Weights of a small audio frame classifier.
Model: 6.42M parameters, arch transformer, norm layernorm, width 256.
Rows from block 3, named by matrix and row number. Rows with one number belong to one attention dimension. Each number is 128 + 24 x the weight over its row's rms, rounded and kept within 0 to 255. All counts start at 0. Numbers have three digits each. After the name is the row's rms in percent of the matrix's.
# q: attention query, key and value (stacked) (model.blocks.3.attn.qkv.weight, 768x256, the q third), inputs 128-255
# k: attention query, key and value (stacked) (model.blocks.3.attn.qkv.weight, 768x256, the k third), inputs 128-255
q.15 070:124132111141145097142210121152138157118129118126086109155140132172123111157107121144119133114115122122124137136140102139099137087130102143090177132108224125145111090118144094163095119121116130132106101121110101105131077097203150150166136116192095155170120174169095116092116094125142140104130123138162097112132158099111121161128107174095117120131089145107135123132109146111110164077149
q.16 088:127126158145088061134117139121149134146144130134120131181132147127124140134141116123108116123161152129153166143141137144137139132115167179127134151106127119100098115114140123186146130149134056132146085133136121102128106169140077135131148140156099149157094138125125120127119120171098140086133135099118085162133123147113141149132164111132119121153133119128125148141162122169076192195126
q.17 109:135105165111135142104143164102131142153127139125106112132093132174130155109116173113112127110118121132158110184164108144120153128132078118163123109139152099147125128104130114175131153122114149103172149128158140131141119050144139154076147103124115129102108108108131118106126165082129096113107130148141148125102140117084101142100133102120107127092115113131140144084151108133141125100166
q.18 111:129099118139098143082117170115139118142151110136096087124166164112115173114176139130104163132140159142162098125108117134163137125148147133161164145149076151101095127132128119138092105127141112160126140086096103101109067147130134162163117114107139135089117127094149078097082119145096109091138112106113143147119166091093134122121147114104132132161159144127125161145154147125093133134132
q.19 116:118093159124137120133164170135118096116135139144148117126158134149136123146138144101094151141146141118150157091104128127105147098171124126119147109142142133119101107097184120124118084126119142135156151154148119116179118131124108120102140129147131137110124141150143114089083129132117139124084076101131087120144142136081137170137111145140116095130100144122155087099164158088147143133090
q.20 105:126094125093150069120104132138147137141114122138080102150154099113132129130149126120137104091090129109115160139121143090183184140094142100143136138109148133119124108111129083139093178093112110160147099102134111135138137162145128144089122117131105128134140126112138091161162109118130139116159132155138119144125158124151123141130126132136119140115093139135140160167097100132104171109103
q.21 098:153119131096143120161077145142141121123146182105124118146156138124101145116112136119124102209091157131143099166104119143150156120100135123142110143107127157100140118081123159148094146105123148122168148142116090109128133184140129095130144117127084125107145108111118119127094126098112113143110151154127110118166155116077141122106149106113175102152146116151150129130114123154109142147113
q.22 111:125140111123112148121104084114089143118150143097111149129105101137121096126162149081138144105124126115136143107155147143136125142160105170150093103135128119148117172167111096133120177125111115131090141129135135090155165133113108145123108092136143144151139095181130145158126143119080159164142129120144122139132120130126137138195096157150152166088109139169139115120149111089146113164120
q.23 101:115143108109116171120090123127124102176161123112127111121108176099125137115138097110125122090142139169146076147131093135160140159121115121097100105158138125130147136113083171155112113122161133130141124164118148096101095113133131147168155109084081108118130132114169117104107145079111142156096159099098122131113168134123132107095149116113169149130183099172111130139141147155144132099110
q.24 097:174111127067120126140115143106124144136142174134138093097107124110139170132085155102116149162124131149128129168122143136137125087103109153155154166083141121129126117130168193134137122164097139127133124072146112144153101108129091133162106143139111118133087138134120158090138132090148100128147140152150132076133152114104118130115120104093112110137131114097136128107166184131135149143136
q.25 103:136123125131159118135108148148140122120124131147150142146146163086128102131107114167118073159135126107148135113129126123164147137102098127139114173103108143115148129141163130105125130163133134143210112178145138121123128148128093080120079140126134139104154128133107119128113115166097143146153094158121078145132144147095135163110118086199126095131125138107099091123127101197133114112130
q.26 100:111123109122158112131082107117122145130117136149115129133112141111110113145145097138138100090109129135098110154114121116152124159122158131106113119136119130110177163088073125129150128122114128099124111159141116160115173159117166133112156118135095141155148096093132109172156110141132128132171136129121105145102089112164118063124147139106150104146139128142129161159089070135106106122116
q.27 101:128157139151109154105157095133135162132146141134137164146113132169139133109144090134106139066175111135125145172176095133114120168118073168099113119149103173143149135102122115165104133108163123138161138113131121162129117088132118134149126128128138111146153085155121152113153164136093147125108105145130111141145141168140084120121128147118129168103131078126112132086134105144142141123131
q.28 124:133122091142138138108146149125133123133128130172111114135111165103113105175116101155157116092138088091111150135138110078070140114131154131097176127117102178163154139122131139085118120094101123104167100149182147133132129150148116118095114161155114131120135147140142120088151146136114119163137122146109128138087152181162122121152116127161164105105111137120109131150139085102119127169153
q.29 109:131183134146134091147118088108101129071137116102153131122104155104125104106141090104126117130129105159120147147155130129132084156157115154141117162100125115131103159128089121112157087142137113078137094161153164155124105154115076123154144131158145133146151151148121090117127141117203146121136115126104089161134114118077125152138178106122102139152154156137112135139150113154134112121159
q.30 110:109121102174106081123096090088096136151159142136120108120138095103125141126148130122126092122132119154107147101124134110141123117152125111100112114092143153130115135142102142081178162155137115122100107129147161133158149153125128155107141122106113127138116153115176105103102119076168150142163143130113086160146095129128167104190121140107147117156089096158115147125161163133122094169113
q.31 102:098169158114162087172130103117122188104116132168130102126107081070101088137133105094099128121127093152090135142178131124118135108117130126116100142110155120152129160155143154157151135091125118138139081094142100130105138121155101133137146164156111108168131108149094142115148131116167151104116176154098101122156127131162127077158122139091110065097117108090150143130134134152120126169132
q.32 118:156038098072128149125160133142133102144108167117118102154137164153125138159113139133133124143084150089139121176117147138117135096074143097146118142122128143126154075092137110162091156137124180119157154131143129101153142102135133120067139107120096104108115154116158155123158145107088102123139128139156150108114141112115137110111104126117146157104144127130144119106105131114128112158127
q.33 109:097174141141128137132119122118113126145119128099130127092169098096106156094149114098145163092167117144128118104161100126117122125145120119135122137134131117141100137157129128163165144144135164124122146093100109130135162109147190178164108115091135075162119106131176152161124119107137135132120125112118151127135109134076116134131123113098101171119110127145143163129154136106143112148167
q.34 120:108112124099155123177133153144141157124134143102100136141163217132078111171148129123123117089113143097124111117129116144126128108125158127139114156120177119118140132113157115161100168107114170152135114097113110113108134100190142144140163120140092126141109131157160129103107135114074131143134105111131117111123156109124153124141125125171126083152105164133139110099135137109093138106103
q.35 090:160153116156160092159125099142138165133126105146116181110161106139143112098141135136159086126151157149132166105101107136135147114122124140079091134107131124127147135144135135086180162168129098179091142133142152156118156115136095116143149137137136197131145104117107139164129136102111142118118105165146113156152134157189098132142103099166132079115112148102148102191113117126162168077096
q.36 102:100118151079135156139101131121147138185139142148123164168121222107076134135132117162137125097149132171145104170122110123130109136118174112123126143128173126123111155101152151206110130117117147115146096103150109105125122127138154149168166130137099103114103164128171121107125133123111116182109155128115135098112129093100149127110151069133147078130162155133125121153130145135128125124128
q.37 140:153095073146101136128138155108146114158141173174096081168113101168154166108102153127139100142101177137145115146092125161110153129121137140136140130157124131093114092110123124159110141136100123150154159127127126068159152159097138108097096109126097141111150117077163148148109138140090110113100133136146154143138138105108133144122133106112162101148161112138164132111099107165121179153157
q.38 127:136134075148125126131125113120096109125105153117136106077140062153156154108119143079153159107152145108129098087133128146127173122135112128142110131143127129137137078153114104119155152136128160157121153125106118107157170105133138137115104099110128140137168090117149158167150173102132134120122116123153150120142132151107113135124100141083112181110094103146167112130100109121158104146151
q.39 136:143095129112124107154137125148167127127108130154069110188159143126146086134136104127114061124123153144128143137092137143152154130102143098105123106132118112113147108105144124146137153153140129135153133122133126092131118132132124122113154124138112119139150137160125132141135162162074138120116100162132127162133148129155126137122155109146119082138167171145131128107098120190105177147156
q.40 095:115128161138139123108130132125093132161108139136167149075106135096110190125127121171133117102135120129177124096150114104089094149138086103118104126116142113169109164140138168119171123145107145112120147143142148154102133140160123168145157112091155109127097145114180136175126074085181146168106149117127106115127081134106100122130137124105136156089129115128080127173127163093126064177117
q.41 094:125144147145143124134155112118120131084085110091126078094144088187094158127130156118121149147120139124115128105148127118135150124117072087140113138129121105145161130155095114113132153122148159123116163156075134131105105107145183138091127102110158068170101090143120158161136129149125156084138116170149101145137127123110092101127120154107084175103146119156134154118085131135110103141148
q.42 088:101118120115121156146097162121119118129192154140147119175071126111129120143137136116115118132149108143117100157106112129136130152144198182145159120124135118106110115132142131152103128120101106107147117104150150105175126187081093139100086126124105138113191104138151105130130160126137127169138141081105162128139110138123154134124103115122168103168118128119137136094131103165096138115129
q.43 080:133135127161137085123123139151154145102143092127087114124163109118156097117130108102133062155118130143116163118132117138158137123116130135142130124131127115113133120119129114116151166126145146183126152126123174104159147130148087143125148134117136126135137118138114132149101132132100173135137101127110132156149128160174130151127115107175122073138147141129137104148099120163096186139136
q.44 085:128111136120160124149147086136146131115062080101116149096157118160117129138132138141149151124125140108109154107112139110149173111118087070086090124098121121140163128188135136100151140155135126128126118161125134158078102090140139104123127111146144103148110098123097152150143148121128120092117151191172113136132136126161077108132105145114083171092108126124132123171121135098185102087120
q.45 120:148118093154156135124123154131145121135126145128099099133145155163077147115129154159107140127123163145158086125110068152095146101107107127147109143161156118126124102070137113159117123091130154199105123116102099093114114101134180130147147096125107135087152123149143143116128107141103109093112141139143154116116170079105150141123157094123106151138149109131166111115094141162110127129123
q.46 104:134081118084092129163130140094141117129153152160101127175114112142170141162123127096153095167096140129110150160094167120171125144120178090081154120096103141117134135167136132145104141157087116071153150133166150118132134159113120125077103122120103106142111097109137112162123165111105126138127133140139128143148082144172116112124108138145189077136145168126119171080122090119127164107158
q.47 104:131168099147123120132108113134141122109117113130122128129122100164112150111148160139126125172128121183130128102110080121142132145140085109114106118128129110130137176148093146088137128142141113122081123163115135149090077157095140118146127128140175149118161088138087110136149161140157144103158173190141122155149130086139083092161097128118111122136148126116120118176085084180118130088111
q.48 121:135156121118158116155110132141156136086149108109138126168126172134097119123123143082121142171084131111130125142142137133073132095124176096121134156135170105122132126126107092143097156075156111154092132129136149120097103103136101130141139121131128113140115082149117130112159160178062150106097165135126127142125168103127117105125072125146150144158129164114139135160108141124137107136153
q.49 114:158180094121120129121091126122160120112155107142107116139189167157127106153126118136105152166075125125117102157152131116118111133116077088118107114114140132120128124118122108133101132088128165132145114096121080150107140131108112100144110107110111138100120066159106123121116140108160141137123138158129144124127123148129115143110106128134156146084140157124142122095104106157126141126156
q.50 110:149115137145108108100182154130141124124137140163116142145122127120167127118101097135122101138163132132137181146119116132083111108119119158093126122102103135119140152122141176093200108159103118117135135135144115162142155151108097141110134173115109160112112140106137154164115110100178120119076090140124153147142146137128099132131165134128140099115139160142110140145136089130113156137133
q.51 127:151111154134157133132129124125117110137145101107160095111141112135120112168151168101110168150089106135134133157153107131172139114131131120140144137132168132099118113116126081133105145088115122126098103122107139103151083118163126116128121125167141136161138141119074106079152153153128134120119164116143077132117130127114121140114117140138146119094107103104151135123133141124122107081117
q.52 101:126117150135141125174166101139142121131117105080123128124148087099123082126156158068112159112130143110153142134141108147106146097165132136111136132123168127110134122126100104115130122135131151128083133150118119118164120105161164126157150131161111154146145121135103123114134134152119124114087132111144116142131181097099133074142148136094120137128113177148183139142149157089130137109146
q.53 167:155160101127124130124121131130178126140145094125110098169145162146103113137125143085135132180087141122129072146150100134110159125129087090137120141132168120143131119132123098176081152055174143131129116112126122103110104123127118143132109101131118133115140085158117126102110146114079143107120176163147131133117159127138137133110134111103151139108132111125176136077103131141123137113190
q.54 088:147136103111103102145128146134188132144150134133106132186098177121105130101100133134166085153105163134179114147135115139113156155113141099128121149112135146116129088132125127163102140100172108135153086132155129096130137118114106137099166114124111148113144107143146140095105122100066139103109145160132142128110199134108134138139159099110148143132141117121172138110099132137133158130158
q.55 095:134128149117131173107127106132108139154126143098116142161110115137121175102113135145119108129131139162079073089087119154166159112111119125148125134130102144127128103121169129147137131185145169110135168113109150130136135130132147145102137099089162072127140137129117171162099102073109135150183093101155134118115128130130129155107160107161126136107131116138134131104130166124118128145120
q.56 107:141122111085158126191090109147141159126102106113114129141153130148092118130144152096089150131100132114093121127142123110106119120135147120128109151138151117107149135090078096141092150138139170132097149107115124124101115131181178128142150116170122091158147118105131107083148178150089130125107155137117117123113133086094155069110119141121129122132116177111146113117150138118131084125123
q.57 098:159080104126118088131116166150173114113143123151135134178153172123111094119110115112093091151141144127154160159116116140103129123127187139118105159102103102089117153103112151074151127130127097114124122134154113176160120166127056146118121152134129179120132095122108141114149137149135149085094156159119096143132151113137109124136165114157149108146146186125136101157155080128116137133137
q.58 079:150102096152094110130129156143177128137169117144098113150116152133081116127100118142114086131096118155104106153140076122111153116123126148118104164119148120108131168109131156141125131125109124145147106123131096117133114175155121131147104146181095189102132115136156160100119136110137115087108166139115098131102157119156120132127195109122147092145131136130155110109121103147126151107163
q.59 107:182104155120134118142111121147121128116153113093145145142126107138084149105142154150103113143114135146156155120115106159150142101145198156132129172117124131079144122107126138111122130174108136155086129150096154098166101139154116152124151116139126165133116111118070168111130110136088134124141162084123086125125183094124128145123160124154125102116118153111173105167150168114130092119141
q.60 114:109135148125129105141101135130113106079145103118150134086169131129159120158128143107106159142107124109140175153137110119103095087134129133115148111117159108082123151137108086095135125123126150148106101114118080164119145130127132102144123152128119166131093123133121115119154167132176109131116138129112123124136119135112128124139067153132145131118090172109121094148128107109128137092120
q.61 103:141118074114133111113083138130110148131140134158152151120149174120144112168122113139063135150138112144101121152134101123108092125144169136115124137142155116114126126101121126110081116139109121104143105119138124136117108165135125137157154138147096198118120157140111087102111143113140130153115174090094119136108138109128152104138119142155152117114102145112114085153121113135097123105080
q.62 104:122152084118110126150127149106166137136136127121093123157096174133116152103109141118182107129148170123166099140132121136114152154134107114139133137138123146147130102136109127170086132112163089115147103132153145093114115107102130164120132100120110113118153120131159129106124127098095112112109122151139168133136144125101138119115139098084134150175146138119159156083107129109146131122177
q.63 100:131104115138138133121157127120142143112118144120108087105103110103105135129137148115169089112127125125140119135144146135101158107122140133117141168125127149170130120165164153140150152120115092134132113174130165084137125097142096140106109149133123137124129140130158137146131102158114151131128129121139117134130130131150105149123136133101117119163129052142149170113113137125154093208172
q.64 103:139120123139136140160101135140131090141119143131131103109124154084100114130131138118115110119125161112171148167111143148156156155136126123151098158155094131127130147086107142105147144095140137137143119129119120089128113149118141129117129094139136110100142095144099139114153181174075158118090130169129156156159149157192127131109160087117129146125169100183123134114081092150141136155158
q.65 119:129087117111151107129149145119135127098079174147119102114126123178177131129113125108130158107151138113109157148117134124119144117113126153134138130096096150114133119138130140084161107140101116124089083107115061135139112112104144127147112159152105126129109173091116158123148125144112112045155120151135094107146156108122117132155150133098104157155113102133161116098141124108128151106131
q.66 086:124100135081142124138098115138119110160109144097119133137155175185132131140107149138098194139122137111125087119110110148125139117101116162153144129111129120100126090125144100126112101090133148147094100144117076126135132092095192125119132098140111165124123146131148131112105106140139080088178126160160120095137157113076135127113134139140110148137136134145148119126136151095102156109087
k.15 074:083125105111132111159130111166126155114088135108161097120107123117124126171089153116119116173144125129126167115125119131166127134106151075142176162110168153118107132158148106124155144109104132122087094105114125113119134163155129099192095144156098120186111136089127121140124109150132173130134141111165132095153110097131153148123135173070127128176094138115098135160120118112119109123132
k.16 091:101151100141119113133123153127137120118164094171108132150125152082122112149160124138132146125165131189121149169123169139158116106110126143147136190102083145138137101063130142136119140136122101155152106111129122167113139158140115127119122145164115121131156153126160085076135155148128133120097099133126128157157116118161124104078091120137171139154120160122109169138116082150129104138145
k.17 124:149139136156112104113163153105132124116137141147120076166123142145174128112087110111113132130119126084143111154167141148107137101121105103135109147134133098136163119118133126162087118143136130100179183145172140132129105092134133123094129127131125139104123127088192113101107149094152079132100152119130139127113159136102099144074121116144103151059122151156151146062138130123116151143148
k.18 140:115143120137078107076108112109132124108140113097121113132127185104184164145137113180114132125117128135169113119127150130134120120128105125145145136109143130130098114087101086142112098110147138152132102140109136097115080113138104186176148110127138129146171144131155104072135107135131151106097114121122102150109152117090161149094152143147112157141143193139119117087143143145181135129142
k.19 118:112166128201111099117146141112150110116152131142147120123158138149122112136121144124121124162125154112161100106114119115082125110180107148149133179146124083107102101109155126155120137094124101118153165143140159116173112139142125116116113118113157169123122111121162152115117181128139158153080138134127134109162166097066129170136075114131130103093106182124105111103133150161168099151149
k.20 112:134094126127112121138116132141138117108134081137078109164114102098157126126126159146105156142111124116107142143148161092155118136135113094141165122102126123124142097079076113129103138138103150158144138134120130120109120148149108166119099144161142116156154095097098114112156112159112123136149133151142118166109127101152145124074160130154125115101105156153157170076142107122093125091129
k.21 110:099087120150150109131096109159153131116099129133121157140114114092179094112096104125076155179130135110110150137124159116133138103116126130068133111112138139088144081105121149143134116151153118149131140133124132128125108092149111108155074164149095132143143118091130098113122136137151122164072117105141111135138150132118142132072169118116148159144130130162144145093106144144147168076153
k.22 126:116072120116167129115143119107110134103127190110145137131146101172127148089100155145153128105098121067142109114134146189133162131118128113154079100125123151124124155154105141119100144103093145112106123118131123111142185159125109075116066087125125133100106150108158164171157137118107101132141122147157117132132111142119123121167133135118129161081138072124103107138126118104130106170081
k.23 102:103099112153115122128111138115123155109144139136130093152122121128131115141120096135089120096127123137113121109138112160071112104097114115135139107173159136124116139140164159169100113124129114136188143139122124105117152104118112155180116142105078126104145102141176137108098098076140123133091101074097140133108116132138152103065179136134173132144137121141154121078121112129105154177125
k.24 101:119148132138094117122113126098129128109126099143135149121129127119147145130090109119121161127178124140103183157153175089124082105124111142093148138113113133133141151104139119141161095163136130099173125133150129160155111130144135110119155164152135125147090085133121148098136137107148095137080130122108123092133121120105133161111124118138099144129104152155149129080141126104135121134144
k.25 120:143135125142155164119166126180125103148117148118132139120098122081093082114102112119143115109130122103126159143106118133121152149122145167116140131118106132093138109120131141080168141132135109155119120136120125146138175125128127123106158165114117121102158130130156138113124142148143168143136117158142127134117132147130130154156119093121111140150136124117114127192107112188146148103144
k.26 106:121094121111155163145087107149126159149141127135101128141085118107122108140142133127104129073146124129091139139099116114159134158124134115107152121104144154134143118148108130110111141144134162112111119128081103122115106148114121106145109149154103102155140116121093108162144128126115104123156158114139114159103118148191152094114152147152152115164106125118141146138119094126080117101127
k.27 106:109112104099127105126138158112100121146133164184156123139151136166116166101144080150141107113190125159129064119162099145120097114076135162161103123148115128145154129133134154148092126096143158149177131101173125126072142102099141149119138119107141141087138141142127152126127125156099130090147099157104145140144125170133107084114120154128149125111137068149104131091119106106105136122098
k.28 127:128141109133115160118157122126104128141176131142094108113119112118053125130114135160152114085095090175088086131101153124144118112108133134166138143129125152117122106132171126153096179127118148126153138118098120145155167133133141137100159127110129117113119156160151167109134156097133153113166093115133148134146130148137110139176082115170127085146135113116136143157123116128145171161164
k.29 120:116134162115092121106106131111093104109166169114136172141105109147110098148135145125079149127133116168136149168106171135140100146126139157170144163157118127129090129129158117105101123124120121109137107101121096160115143178114138105105144155115123144117117138169159079109133161128182110093142147137124114138130105134174091205183108132150126124153129155143120128119144109119114138162091
k.30 120:112119101141138132119075115101106120111179130098123106107103122153108110151123185136110159129059112150121157112095141123126115138165140122147103109162134107123119137109093154098101130106105092092109108162104122134146136170108104097142107109124112139124128116124155150115172160115150105161141191119115135119123061116151175101170117124110176115136124150131120130137150133116154080227105
k.31 112:106150155084154097170102142096132160194176136162105108113130149142108106155166092144112161109165121181140105154130133114156098116113141095123102151126112164150129138118148126123143132120124142130161080116141089147151147141132134080117097160151129114131125128141074134155119166154128092135154135163100075112169095160148128098159105124127118105133126113173167124147162102094119083154118
k.32 126:161086098110137164138129128166124130143108150132106110153133133123119108134093122147137112129090082140087134143105144120127170101092138082124105122098149130152148094122151090157103191130116149141146142107137156120159159103156137106121111093127132132139139125134138152150149171117060162129153156137171181124129171119159130149161108140138117168079113136126146144127066105150122118147142
k.33 105:112192143171113142115150118124119132162126104100130149083158140110099172097133143135156136108128126159141111093144088113120106122131084082116118125155114113157113139163130138149157123157144146150116148118135122136109113091148143179130123119109158062131100071128164161138141110103110145137101093136135144127143128139087107139122085109115091140108125123129137122141140136122149125109161
k.34 116:141146138117131122147130114154125177117150094087107131143173146114076103145132133122135109099101097125113105109161107152112113142118098103120160117125171131137136117138170133143081160104133132132099115122122120078118118116155130135139170143151118133129106150204144139135122132086099146133157132087106136119115150134166160128143120141180134092132124148127149100143119134107114146099124
k.35 088:123152140126124095137137106096130171150158163138142133106124180120110102143166130126100143094147104119123190163123138129097080140129163176126145156129120178085119130129178154105159090133114097121108097115147079131132159159116130070148094177145095126116123132151141091097137143131146097152128134112118111123133128092153138113125126118112153111139133144133135109149151108125124159106135
k.36 095:142133122135114160127137135182148129161089094103112193149157144103098122122080117165175089104133073143111093102161118147126120100108111088117141093126163116169115122172155140160160132160122117145127131124139153117121121079130122130154152131129159135116135154138125170163111102111126140152157114103129185099096165132142130164138149117165110099109125164095118103165111134138162124145118
k.37 132:182126064174137143138126147160146120158110142143100128145153122158138151120115133130132101124144141146121159097075098142129180128131130126112108140119132127124127078112138111124153158136127130157131151119148141111184168151148119126117117108112143130117174123129147136160121144155095172121144100126154136151147148138127133138138153132123111167111110143143128107115084102161130140115131
k.38 119:141164136147157133148118125111133122124161141134138104112180136159148175121149129128134181126122176136137106091086132136117158122131128108129073134114118141104113133136123115115096152107131184155122142117140117124171188132123158107105078091098133118127107061131158129149127143096101141128104119139147128129192103137121109126124072118111126152111094099134155101110112124098130120079137
k.39 137:130160110154124113152118128126185143160138127134108133174147139103095067135125117119125078138159123157125113159127133127112161138081107124089130129140154137120144113097139136127158153113140060146127105097139104125104143142132131119145155141128115120120178135168138124155146121146058146095124121154120146161123139126166136128122152110134130104145144153123112153134101115147131175134114
k.40 097:119133137157096124097145131114090126139091132121142131094121128111140186130134124130165149116124110139147136108158111107133087096140110113163129130164122122169083149165134136140129097132120138117153142109130136105106123083139137171160088128107134072126113157077157112093090122139147117144133109116141131120115123097041115171117141132088141133101129107131101119159150155096110130169154
k.41 094:114182118143118095132139098108143125099154106103127088112109113140086137097151175124130162144120164129123131120129162126133134130132089117159114169152109110139134149091106090114092152105156109128102140120086097145104105125149171145121121098128130101169137087121100112138140138164116136063083163153151137156182152096094115127142089132097093156109133125144152151129096137096121124110153
k.42 082:155175118172143135128126154125164107166137124136139147163139142134139124128129117156112133168102142143142082113085144151121139143133147132122111156087105124117103106133142151103125119117115127145126143146169162116172171160107073088073135112107176157109125118123123135125113125126161147166117126130115146129128119160114123119121136087134170102129123135127115134102114124143125132091117
k.43 083:118200110179108107125105136111190138188182129163129094146137175119084100152141103152121096110144124140125141165148118129100126152112154144120155151148140161077114116110156140120109131071161076149149090101153095127124154184127116125142139162123098110123134134140156100127118108147052160108089154122097144161146117140159098108098123117114168101155146097127103122117128100148119151134122
k.44 086:073133158081153092145125084101124139061123134103124103112102139155136107122153135096111167126112122106083160164113174103115124112108129143129114121120107139132156128100113128113156135143121128109094100129107092162115110099122154116122095135151094093146118095130135088122159156120129082116120151150144115123139163089156134128152088138115118140143136147137179158171128130099128157113164
k.45 116:163132108121132132175130096151126150136120089080111104138175134171123158116097162130146094123126139147110114075118074195146162125122126110125124110131142123125117111149126093143108172135128134159074119112112124094128140124136169146133137108109151141148097136154135160165126108147107160077179108120145140118159139113149122128180156153150104128155111123123150121161084129133118132097132
k.46 109:160127090154119114109131139133172120153119141142085163144089128075118074146117111123116135136106124120132144172104164086122139142118105111087126147112140145151144108091151157120154129128121107103155134139171127126144122127142075121120162121143107118114185115136128091107135189121131125159091165145146121154082176136130145118101165107111136141079142164169130152101112115132134148162169
k.47 107:108171135120118079164154112105143124093121131102134134127096123160128111121134150104100114181110116105125136127123148143148129136133160138171156171115120107126105130097093118106120116147088085111097122136120120130114129173127111122106131138124116136137118111142075079111113128182192088142128151140122119120170137097079127116156109123129118106169132163162124139178130108127103161127157
k.48 121:150171141120107134141076123132147123088123123130146090149126100101129130141143146093093165196094132137154136179159092141119117105139147152161145102136150131083100114141111118152088134074138128131129125119111145102116097098135092148142091124127129144158120098128094110103124156139124104117102163148112136133113162094081116113120096133110158165127124114115154126116132094134104150131164
k.49 114:135162143136114120109111140072157118119182086140128124129149106130088091150171124097138168130144104174140089124182117135135108149136059097105108182162094122143119140158137139155108094074173093129147108108131125158109122129118091134129122138128133120107163083186094148102158133133143128099142151162089144149121081153123151116078122100104133136071162096133151135120151084170137125183137
k.50 108:117113106107117117164105147132164100156118149121120144110125117101104163114136123099151060079141138145107136101140134134139114167118149150121102171150097101128157134146090164103205128171150090131136120138108114137102115154126149163117141144113104124109135117120159151186138135094164140109117131121098137149147129144160115131137176099118094096148161119155127133155114115151121165140147
k.51 135:122107166128142112103144121095105143099160116133152073128159135176171109134133142136092163159100135111151128153128124109158143093127143107174126121106120125104077170118123083131066149081099170122124140119156130119150159147110093108112081094133158123135079117135086112110121122157121112150111138139150085124147114157133104130140113135140173148098116086124127120121152122100096114095129
k.52 098:138093125116105076125161088090153138135132128116131083117141147165172100138113132085128157168095164090150141151131162102116108113131142106144134122078146126110113141090101087124100140144132155132106155123142124086130127096129126131121111097162131112156065108092121110090123102115110118135086121161144116129148125122086115107156142135106151171117121154185154117116147157070125126119146
k.53 168:138107112140110116107109139095149132127155102159128084147139151110100070166163111085140171166126112141151118168168115115132141133125110079108123133138137137133114122111146107172069126045158104128148105113124147093126120120123097129122115122145128135132131120141087108083141120137074133113107150149114116153119126145104147116124122134106180149071140097148173139107129087125120138179144
k.54 088:146083099127105114141107164137147143138149094134125107136117166110080072182142138075143117118114111145116172176156113105128139152135168080075134148145153162145134112127141115144105126079153088111135107130110143080121109136132110129134152142146115135142123137122139109094134117126107160099137132144099111150098146114101135125189121136128157125102119182153170147085144105127138146165133
k.55 090:089169153148143140144157118177139136174150125118092171155122153115089126113113152174147119098142134169113140114102146139142160121098107077119136115136145146137123105114157105151148169138142120145080148142100116109152164179135148128112177091104124106141117134163125140138151080135069157082167099126158133117142133131151158122139112123171124100109111140117122140128095149139111124116108
k.56 105:154164151108111119135158099116109134115152134114145111126131112167145090142135163101102183138132145087176133138166103124103094123159095138174133151138152119100126120101120095146058125150129131128118153114145116113109109117147134138160114112164131108172138117134103133091143114176110117094139103148147115133113117103073151092117114140122119165130125159105114109095149139122093086094091
k.57 096:145097120052141113154090151118154123094144136119112112136114114074090091146159145065109102147092118108128159183148120137162128161139154147124141206147079098112161150132100150093146110115136110114145118148125133155132118154120136187101128162127109135120129125109117108152165130148163118093120149147099093162125145110112113099114147114136140112143150153157137141167135075129124147141149
k.58 082:124086111075156103154094161093129139108152134139119078114100168125085055176134156072140122111140112113141124167132154109164124173126144083104115219151095122152149133104121139119130130148122097122150086120133114119128127183141125121110118155146108144129116161128133105131173134160131136115149162130114079144165106134135139099146154120115138113125143139165146135121120089115120092160138
k.59 103:132114151100149105148124103136141133119151119104149097141122165123117102167127171154075145152086147135152199163114113116149130100135177129140135139103111148099129128108121088111128171100106136133083136139122109133138143155130118151085133110125149131167054107114099120130152086163115164112124169157131091118148153103108108087177106144147167143144103158135115140141111125105131074086113
k.60 114:122185169133122112101088107072137109119132132116147134101153088158170149100108128107102160154136156149131099139150089140140112120150128183160110146119096115064104133160096139108140104132130151142145135105165112182135137134118095133109092131117159140124127087131138125131137150115167096131118167157106141122141090135095101118084125100099118182140139099112138096142156118138120111137150
k.61 098:140119120109173116149058138100074133081142135146140132103195145136110079120144172112073139136148128133102075104131071150124124144170137170139068155119117107111126144129130136096111115126110143127137106115147090140131131148127128117165099131143142168116147129181151136125132130158174120172122158136103111131157123108124166107114132119120127133164120144135127092142144102130125102134091
k.62 103:151125073143087153124094159160158140169118116143136127132071173095109085166128112077134114121118104124097146152173119109095119129144127079105155133139156161156132120134144139162114115083159091082122091137114148090115080090129124141160150156155097118154139140099141110108121112103109152093091128118111120143071150140108157115158139137105135124123126166143153155088143127125153159130161
k.63 095:140070091133130152132153141164139156117084135143132081123082122092144124149131137148132100145111118113134145151118137129095148075104144103080171091111165150169132131138151126147171165121100114122112128133114167079145123064155157149160119133119122107145096137087127116135078167088108165126112159092167139118118155087147090150170116161117142121136097108125149146116117122116161142143173
k.64 102:162076118160131145144078135142129088148120111124109112125108142125115089162121139161122134112124141161126195150112168124133155136142111104098118124149130137168131136139086135088174141105143120114091126144102123114142096134131121164135156111130143124124124110112115115163155154096126156108104158152105127149142119160125074127158158120134110127099103160153135154131106106098144102189098
k.65 108:137122111061131124152146104133104107103120154088139129139136091177121086110132175078117135133126116124129128105144140142104135128095160164152115137122112128114155114147134155102151097139119132126067113108092103144115138135126163156124139153121110129124131118121170169176175089116109142092158106126126149118127163113145170115128180128085124087154145133085151166137109148134125133134105
k.66 084:106077109090151142146109104116069122147100177110145119107179139174099102113170154102133132137107122121111087108143155096147144167145090140129125130147103123122133143136116144129112122108123170103105123126088105101113181130109160125130123104126112143126157118112189132140139143148127116147123077142120164143136130163107166107119075142123152115158144124136152138141135138109158140106113